{"n_mels": 40, "tokenizer": "word", "vocab_size": 93, "encoder_head_dim": 32, "encoder_fused_qkv": false, "encoder_num_experts": 4, "encoder_moe_every": 1, "decoder_inner_norm": false, "decoder_positions": "learned", "decoder_tie_embeddings": true, "lr": 0.0019, "steps": 5900, "epochs": 14.5, "weight_decay": 0.0}
Rows from block 3 of the audio encoder of a small audio captioner, named by matrix and row number. Rows with one number belong to one neuron. Each number is 50 + 12 x the weight over its row's rms, rounded and kept within 0 to 99. All counts start at 0.
After each neuron's rows are labels from the 100 clips, of 14976, where the neuron reaches its highest value: "responds to" is what is common among them; "lies over" is the class under the peak. Only what is clearly more common there than usual is listed. The data: synthesised sound scenes: up to three everyday sounds over a background. In brackets: how many of the 100.
# fc1: first MLP up (encoder.blocks.3.ff1.fc1.weight, 768x192), inputs 96-191
# fc2: first MLP down (encoder.blocks.3.ff1.fc2.weight, 192x768, transposed), outputs 96-191

fc1.154:27 62 49 68 54 59 45 44 55 45 55 43 59 66 33 53 41 47 55 28 58 53 62 44 58 55 41 40 59 65 39 42 54 58 51 44 47 46 54 46 40 62 46 47 48 43 52 50 54 66 74 47 64 35 40 42 40 48 42 67 53 52 40 66 39 54 43 35 43 86 41 44 71 59 53 45 63 73 49 59 44 61 43 54 76 38 41 71 45 57 51 39 64 52 73 44
fc2.154:26 70 53 48 64 48 45 40 41 50 44 32 69 72 66 70 10 48 63 49 55 33 33 35 47 47 49 33 70 40 56 50 54 49 69 55 48 45 53 62 44 53 54 59 39 29 35 43 49 48 27 34 70 72 53 36 40 39 41 68 51 54 62 52 50 61 58 54 53 51 51 44 27 39 30 54 52 36 39 59 57 48 65 61 53 72 51 49 42 52 56 67 69 68 59 66
responds to: bird chirping (99); first sound: bird chirping (46)
lies over: bird chirping (97)

fc1.28:73 34 58 50 52 52 31 61 50 70 60 45 61 52 52 42 30 32 16 35 41 54 42 71 51 47 65 37 73 23 43 25 43 48 38 47 29 25 41 46 58 39 42 37 33 75 58 51 66 55 57 47 40 63 45 70 35 59 60 64 54 52 50 40 13 49 50 57 43 62 58 52 47 55 68 45 51 57 35 61 48 46 49 52 44 59 48 40 63 59 37 49 37 43 60 52
fc2.28:55 66 50 35 61 46 62 60 55 56 51 51 60 58 69 66 45 40 62 29 59 67 41 44 47 61 33 43 46 47 50 50 68 30 60 54 49 42 60 56 41 57 53 57 34 33 64 46 25 30 39 37 56 64 47 47 41 41 62 56 48 49 45 65 45 59 47 37 63 71 49 45 61 50 77 46 35 49 52 65 51 51 40 75 74 47 44 56 55 53 42 50 52 48 50 55
responds to: bird chirping (72); first sound: bird chirping (41)
lies over: bird chirping (72)

fc1.454:73 47 54 67 56 60 37 52 70 45 53 62 42 40 64 71 71 26 44 33 40 39 67 53 27 30 39 63 56 40 56 46 46 55 50 39 49 60 45 45 47 39 42 74 51 64 48 49 55 53 41 50 44 53 47 39 36 49 66 40 63 49 53 39 32 30 54 46 50 33 47 38 39 44 42 46 53 66 55 42 66 38 53 48 55 67 52 56 62 85 61 65 61 49 54 38
fc2.454:66 31 41 72 85 37 65 45 59 76 49 51 46 68 29 46 31 60 66 59 43 48 70 51 71 60 54 49 40 27 43 45 44 33 50 33 25 56 46 58 47 47 49 40 58 68 55 60 56 44 49 58 40 59 53 49 25 35 53 32 39 36 62 46 64 54 61 47 49 63 48 35 71 80 64 40 56 49 38 25 59 66 57 59 38 52 61 42 39 37 46 59 67 37 36 49
responds to: beeping (91); first sound: beeping (44)
lies over: beeping (83)

fc1.438:66 72 40 49 65 66 60 53 54 34 48 53 37 30 32 32 79 53 51 69 50 39 52 24 41 70 31 31 53 47 40 33 30 44 43 81 61 45 61 58 62 48 31 29 54 37 61 61 49 31 49 65 31 52 57 42 55 52 50 42 21 29 47 71 63 49 83 64 42 49 56 57 37 74 51 34 77 53 55 55 52 45 55 60 41 50 36 63 55 55 63 55 47 54 50 49
fc2.438:57 69 23 34 58 47 46 26 65 54 47 61 73 38 38 61 55 54 60 44 74 49 48 48 60 39 56 38 36 56 59 42 45 41 49 56 47 72 65 55 16 50 60 54 65 68 42 58 42 52 48 29 57 36 29 42 32 55 41 54 35 62 64 68 70 50 59 55 47 40 38 58 31 49 50 55 34 46 35 36 51 60 67 64 62 49 28 51 46 44 60 50 30 82 59 50
responds to: hammering (92); first sound: hammering (47)
lies over: hammering (83)

fc1.21:53 40 41 67 71 65 61 52 65 50 63 56 43 41 44 43 89 59 52 63 44 47 59 37 49 48 41 33 61 55 58 33 74 60 51 30 60 13 44 42 44 68 40 72 50 36 37 37 59 52 65 38 78 56 45 36 44 24 33 57 59 60 52 43 59 48 49 61 73 58 26 36 61 62 45 51 31 64 38 51 46 38 46 44 45 46 62 45 69 29 40 44 66 35 41 59
fc2.21:25 67 36 49 62 60 50 55 49 38 42 48 55 48 32 41 52 48 58 27 47 58 63 44 66 34 35 40 65 59 49 37 50 58 44 70 69 64 51 40 21 38 41 42 79 51 50 50 58 50 26 53 67 48 54 69 74 56 61 38 48 63 71 38 66 65 41 43 43 20 43 45 37 57 58 24 36 57 56 62 49 50 56 53 65 38 55 48 48 34 71 48 38 62 74 40
responds to: bird chirping (41); crying baby (29)
lies over: bird chirping (29)

fc1.184:57 34 52 53 50 74 46 56 48 48 47 51 61 59 57 49 38 41 36 38 60 47 56 58 36 89 56 45 75 41 61 50 57 42 46 48 38 39 52 65 26 87 43 50 40 53 52 55 67 66 42 40 52 57 24 57 36 68 31 53 41 60 38 68 64 45 47 58 52 67 52 30 49 46 50 37 64 40 48 54 64 40 45 69 41 54 48 56 61 38 50 46 43 50 59 54
fc2.184:58 61 46 50 61 50 54 35 61 38 28 53 41 75 64 55 30 60 72 40 61 45 35 59 50 61 28 58 54 38 65 44 47 56 60 52 46 57 44 65 58 69 50 63 46 52 54 38 47 58 72 40 62 69 38 29 30 42 50 49 33 47 36 55 68 72 37 60 42 59 48 45 45 33 46 31 45 57 46 67 36 53 35 49 62 66 48 52 42 47 42 46 59 51 57 69
responds to: bird chirping (99); first sound: bird chirping (47)
lies over: bird chirping (84)

fc1.18:80 52 48 59 71 75 40 25 62 41 67 33 40 52 41 56 77 39 57 28 39 38 57 58 16 42 51 34 47 36 53 52 43 46 46 32 49 50 56 60 33 42 46 49 45 55 39 32 48 43 60 67 51 55 40 39 36 43 68 75 61 76 40 44 26 36 47 41 42 45 54 51 55 57 55 42 49 56 66 32 57 57 63 57 54 66 39 51 52 56 42 52 60 42 45 62
fc2.18:78 50 35 70 66 35 60 48 52 58 56 48 22 62 43 47 39 59 48 53 43 47 64 61 51 41 66 63 37 58 38 38 42 39 60 57 46 45 53 49 54 67 46 49 45 53 51 53 40 38 43 64 55 65 47 44 41 21 61 60 16 37 45 37 71 42 53 58 58 77 29 41 54 70 45 44 43 43 33 46 57 59 49 59 52 61 54 53 32 42 31 69 68 43 28 71
responds to: beeping (100); first sound: beeping (60)
lies over: beeping (92)

fc1.79:67 40 50 55 34 58 48 56 65 40 47 31 29 67 70 54 44 66 35 47 43 53 43 48 77 63 61 45 43 47 50 55 49 57 43 49 45 52 65 29 34 36 40 33 71 49 56 41 59 52 37 54 54 62 61 76 62 72 42 43 55 57 51 58 58 36 48 42 55 55 50 61 63 35 32 54 55 58 54 54 74 51 31 65 56 60 49 63 41 57 26 61 57 32 55 69
fc2.79:74 33 59 48 49 68 60 70 55 49 67 47 44 54 39 53 32 72 46 39 50 61 26 73 49 38 58 28 56 58 47 59 49 44 66 36 36 57 49 69 55 47 46 48 58 48 55 59 70 32 44 41 35 60 58 55 35 25 27 43 55 38 59 35 62 66 27 46 59 58 51 48 53 28 62 66 31 66 46 51 54 43 50 56 53 47 49 44 53 31 45 37 66 36 60 46
responds to: siren (97); first sound: siren (56)
lies over: siren (97)

fc1.583:50 51 47 50 70 55 64 40 43 41 47 72 35 38 51 39 68 65 66 55 49 54 59 50 34 54 49 33 57 46 53 39 74 41 43 85 69 39 48 57 56 46 46 48 53 48 78 66 64 32 53 46 25 43 67 45 65 50 32 49 31 62 39 64 56 57 41 50 58 46 51 44 47 68 45 35 99 39 54 47 57 49 56 47 49 29 52 59 54 69 47 53 41 58 39 46
fc2.583:44 50 46 32 38 67 48 54 64 47 50 62 75 59 47 62 66 43 66 61 45 30 56 63 31 14 49 21 45 67 58 42 28 65 57 53 58 79 48 54 36 38 65 70 52 67 41 58 32 60 59 46 64 40 52 52 54 49 46 40 45 56 59 42 62 57 35 44 36 26 49 43 54 55 39 28 29 52 43 47 32 44 55 47 54 36 28 52 38 48 26 38 34 51 59 54
responds to: hammering (78); first sound: hammering (40)
lies over: hammering (64)

fc1.533:69 61 69 58 39 66 53 44 64 68 71 30 33 70 48 50 45 49 42 42 30 65 40 55 74 51 54 49 54 58 47 34 55 46 60 46 47 53 70 48 24 29 35 60 48 49 60 37 47 38 55 41 61 28 46 30 53 71 53 59 59 43 64 57 33 47 32 42 59 35 59 59 39 42 38 60 60 50 49 39 76 44 54 69 55 50 53 53 42 63 51 37 64 54 47 43
fc2.533:70 34 70 38 36 67 56 65 61 60 63 46 37 47 58 38 56 55 50 29 41 50 19 78 48 40 59 64 35 41 70 63 29 51 62 54 31 45 52 60 56 38 39 75 67 52 71 41 58 25 46 60 40 45 52 38 39 49 48 37 64 45 58 38 59 38 44 36 50 45 69 62 49 46 63 73 47 47 44 58 45 31 47 62 33 33 46 49 67 52 38 38 54 55 59 56
responds to: siren (98); first sound: siren (57)
lies over: siren (97)

fc1.237:40 61 37 42 66 57 59 52 39 60 34 60 43 46 52 56 72 41 52 62 38 65 55 61 60 56 63 40 46 65 54 57 49 50 42 42 72 50 65 62 46 68 33 66 64 52 61 38 53 41 47 50 35 45 60 65 51 42 36 42 48 59 32 59 70 49 45 65 43 60 60 54 82 53 56 22 70 47 47 72 41 67 62 63 44 59 51 60 49 48 60 48 61 50 63 56
fc2.237:40 56 43 64 45 68 40 51 71 58 31 53 43 67 67 60 47 58 36 29 41 48 46 42 29 63 58 48 80 54 48 63 61 60 31 54 58 45 45 54 54 71 71 33 61 31 55 64 51 52 80 31 40 75 52 48 44 61 42 59 40 31 47 47 39 54 47 47 24 41 45 46 44 35 61 39 53 61 62 49 45 62 42 60 67 41 51 55 37 38 54 48 39 53 40 50
responds to: bird chirping (99); first sound: bird chirping (51)
lies over: bird chirping (75)

fc1.110:59 52 45 49 70 47 70 53 56 57 47 64 32 53 62 40 48 78 39 29 55 70 43 39 39 59 52 53 37 41 65 39 61 55 70 63 58 59 44 53 63 41 49 50 48 37 61 65 67 51 41 49 47 45 42 49 34 79 67 55 65 55 65 44 67 40 48 34 56 40 47 37 35 46 86 57 32 68 32 43 55 46 35 61 49 45 36 57 63 53 65 47 61 26 40 50
fc2.110:58 39 61 57 40 60 63 42 51 53 69 60 77 51 63 40 44 49 68 38 15 50 53 47 50 63 44 74 43 56 55 55 31 59 41 56 42 52 48 65 54 59 26 45 70 70 57 57 44 27 54 49 28 58 54 39 41 63 75 60 42 45 55 47 65 44 35 59 45 36 47 61 57 48 66 46 45 43 73 43 56 44 41 63 44 56 34 44 58 57 41 51 50 60 58 67
responds to: siren (52); doorbell (33)
lies over: siren (49); doorbell (28)

fc1.374:59 36 41 45 37 43 52 41 48 75 46 85 69 72 55 51 53 33 63 48 51 52 44 49 41 39 45 46 39 23 49 60 63 56 48 62 52 49 54 51 66 63 51 42 28 40 59 52 42 38 70 68 36 88 48 39 33 48 34 53 39 32 47 58 68 66 73 45 45 53 51 64 43 48 53 47 42 60 56 68 52 52 41 69 38 43 55 57 34 49 49 40 40 31 45 37
fc2.374:46 37 45 59 59 50 49 55 68 34 42 65 48 53 44 37 19 72 68 28 63 79 49 67 37 57 66 38 57 61 36 38 41 49 28 41 44 60 44 54 45 75 47 42 31 56 48 57 40 42 34 41 38 53 43 45 47 45 62 37 42 65 55 27 54 52 49 45 59 40 32 40 52 50 35 49 72 58 61 55 61 65 47 56 68 64 43 41 56 34 57 67 69 45 46 55
responds to: siren (92); first sound: siren (47)
lies over: siren (92)

fc1.179:57 49 40 43 60 58 57 41 74 49 73 32 48 64 58 63 51 70 39 36 39 45 61 42 35 49 47 44 60 33 62 43 64 50 51 42 42 36 49 52 51 44 56 58 41 61 27 47 38 58 43 47 79 75 38 52 42 47 42 44 39 39 43 50 56 53 54 64 29 44 27 29 52 70 65 58 71 85 61 48 62 61 52 66 42 31 42 64 54 55 33 35 42 29 53 54
fc2.179:62 54 37 55 66 35 44 43 39 51 67 52 39 50 51 41 33 54 37 56 44 43 59 64 40 24 59 47 43 59 17 54 19 37 52 50 33 42 39 65 72 60 38 53 38 54 45 63 37 56 47 67 50 52 63 45 62 28 49 59 31 35 45 63 66 38 53 63 55 70 53 53 52 64 45 47 51 32 36 39 53 64 44 37 54 30 63 53 38 48 46 54 67 50 42 59
responds to: beeping (100); first sound: beeping (54)
lies over: beeping (90)